{"train_examples": 97500, "crop_scale_min": 1, "horizontal_flip": false, "num_labels": 52, "residual_init": "zero_last", "lr": 0.0043, "beta2": 0.95, "steps": 40000, "lr_schedule": "wsd"}
Rows from block 4 of a small multi-label image tagger, named by matrix and row number. Rows with one number belong to one channel. Each number is 500 + 50 x the weight over its row's rms, rounded and kept within 0 to 999. All counts start at 0. Numbers have three digits each.
After each channel's rows are labels from the 100 images, of 14976, where the channel reaches its highest value: "top examples" is what is common among them. Only what is clearly more common there than usual is listed. The data: rendered scenes of toy objects such as cars, trees, mugs and chairs.
# convs0: first 3x3 conv (model.blocks.4.convs.0.weight, 128x128x3x3, each kernel summed), inputs 0-127
# convs1: second 3x3 conv (model.blocks.4.convs.1.weight, 128x128x3x3, transposed, each kernel summed), outputs 0-127

convs0.67:529462520537443499457488552465490559460543495464446484467392443540419515531491497523554520506431436437418456564586586592551542401557401478476539457507551519394480517470532510446414452532516526453457554471528475523452519415421527527529483514537560417536461485529569403519496489466431508440548470599419551592484434495560544504514502485482518556488479534428438585518610537511544507498420
convs1.67:566534457452556567452497483482412540487466529520456497529452396500494416531446508454474578529494452448413488541554512519514452459552527530474568473483500456545572578496501496499546453596530451572446567520468561485527675485434376508458535527445413503447503474465530488497572531483507469552466446641552527509440515558546539489532468464450568418445468433504518400458448534421494499496477
top examples: flower; largest object: flower

convs0.75:524427460480442483511460575454472486523431538501422470423483450519527494410451487487501409483498412433367491471441451523421498450436459473468512471519570493502426516432458464573477472430497474444455511501477578526523598416447481531523476518481506485497520441430521464564470511472413538502472398498533530463387460435623535439550467543394469527500502491504406381513558494546439440470488
convs1.75:560496498496446477469513438602456482548546554522412565529572466527459490579540488489545667484504511518520453471503441558442458450583500465437557531457496504521495473431507470518541465489490418557492543511503513498492586520471551552501604539506478449571527515518523539439512451484457461589419606629474478486409561470659519488438503533511434463505438478478449609548469444484528493520524
top examples: flower

convs0.83:472400471435495623456517573556458481486509439394420518467510470471469540545477461402453494492450505472461461502442527540514443500549480530514462448503422411475475477485449469550557422469494458459535455509502496588492481377465501520482528538503415559496513365513523542529486502470488481435419513548520475488371522438498462480500460396416456412496502516493525450566508490446439398561384
convs1.83:610437526454475495487411520496501500540477427489511507508472498533502552571631457481479496478408534509494458497541441464496482480468523583434558557517558542507490546484447538524453476512447520447573525620525477627547549487475465440488453565511524452489480379368484457450532541501435509512479458515511317400498509533525456546494475504442479523492502419478543530510473463481480501649480
top examples: count: three; orange object

convs0.107:569389491457498544453544481489549481384561447522414484488488507451505404321478458322527477557504433476473494480460453459502519431450507523516516509490442482525511472473408517492508459360524498459462500472463459540416434464505493501559505497481484510485501538524495429417494548433505482478492388509505561506359454526375464505486525483556476459481457518517453541560496480521534502477476
convs1.107:440459492548466454480402454537493511477517516574617510434515427524424490569426545559446465472602459505555568511448534442511605505552450542482456461550424485499509457485543506464532473565409486540482454523473557477471535434486484591540498594456514509424440593373454537537483518572443564526465534560467471513458449412455519477513604521547499487537552486495453527546469626548452459529502
top examples: truck

convs0.65:464456428448581474511543518600470482528572461521426534534526519455347591502545461482570514465443468550483445491434559521472500482464499486496439539565600470456503544561485498467535418510523499426433379516499520562397431446487437522515450446487478352517500458531506549455502554518494498506488444487518451436399537457486471607519555492498449535531449553503427592491430499471481423526478
convs1.65:555509492537513460531493491434529560482463619519456499432509432476484471462580488491475539470395504495464497516528616494493517462479484563508523461543455493528520495464468496526506438525511383564459647532468574425607486514560555501523425459476545555584582525480426569442510539510580439509422585549503535595419470472570479479542443537444448456484542459537570499524511500565474638514499
top examples: umbrella; tree

convs0.28:472384392424502531469527495453478529397530396533494447554539534525486467448525505453503464542525541446466462494528465414451516548499567471512593429495521459489569496515520420431495462525472499472557499511484386607390529421467498507573401459471533375502533440536538579401503515443530465498444454460503432533440544406494439550466454501487531481531457535550467511445416479492554459500445
convs1.28:531530373444522556530470497478478571523449481523502519451496527506407505552579476500486475549476487509497558551515604440465547486553564506441532503493550550530392593488394482543496448464480451529504599549527555472477487592494480483464570454420495525529511427456512429359397467627491475471491515528524541439492459392560505464577444542515447501508545523496617487510455463553487543533436
top examples: umbrella; largest object: umbrella

convs0.108:458485452607543489471542533424464553566490494528487469520529499552445565448527453530468401629501408469437504461538470546523522510493482503480525452559522532502563510360496545524497485478455526393447515529501463401519461515518475514348465505532541453543506497465554458482565495480555535587472531525540469521436579547508563521464515566475612559547594463511387460502455489476577567520402
convs1.108:537515645554606441477445443557467535495433471496514508437489510523439487524527445458454422465528500593451501504531440442440487468394518485515447466541456465538514538594376449517417410502556475562535503493589467514475432459618451463492546499467513427440479533510470529441578467475532496456454468466538546566472574490439473496556489488567450411448405476501521496493530477611526485485429
top examples: flower; snowman

convs0.80:507435452535483437457477523445504473435461585514449496525531407485537549499542479533426514505547433505486499512454613455430550476439498512481522562464581476563496380428485437406495532483470534470514567487457420578585544446463515536607546548573489532480537501480521487462440532488498537478508483483369513494476374516570541538603555450534469403570500457533482454450461417527492438475408
convs1.80:573481415607505529404491516493534507517535538522419587492513471506463490484568574448528590429502507542522492495509538507496475456438521502411453539393383471499449450470542439484483512444526438514519585513450479539567508407467498469415411490445521532543471513488568551422498482503568463569488591419518451570456522467640549517432526583457495472435460428494594420504473488460531479517516
top examples: teapot; largest object: teapot

convs0.71:531372434498453525461563483476447555515507443531477456413301482441522475493547548532430414480480498474429509478534519507560538437497496497527533444498483492522487460498480476477495510439565478487427485457537418558495474409466465452502435502520480475442483510515524442464411507405464512444507364460589533491465503434537447571529491463473497407479490434451500416572498490475507565509353
convs1.71:443423543550486615602437555491494425461409454501509480441455506509453500432496491456541462505483536518522450495438545474460449484477485458395502529442519547502549544491525510461589563501532548588480463511475477490542525610466568562495573478489543516438486463519522469466545511497318375476494464423490548531477550366539535406517500398504538457515583501492536512538523508495519534596525
top examples: truck; largest object: truck; car

convs0.125:477418511508478498524497487502559505533468516491474461497512418542455520481348440452477396492529491560561467500555583485568486448544510440530532582415607486504379488536474529517446484528445523537545515546511468540484482462428576474541464474578507530531408544435523503505492451489524512462554580482477380483419525530438502526439436493493502426584402452457569439518459430439568487548381
convs1.125:485598499493494460521345565494435503520494442506482536443476490521542465482553547424530464608413505620440541448436534503593489472424491498476508512459502539482365546505459624501499515559449544453479558552492397498500531563515505442512523450507519544444465458431458493571482476492576512408434388426523540472486432488441546507460513535500472505532477558550411589494451494505519474442532
top examples: count: three; white object; black object; its colour: white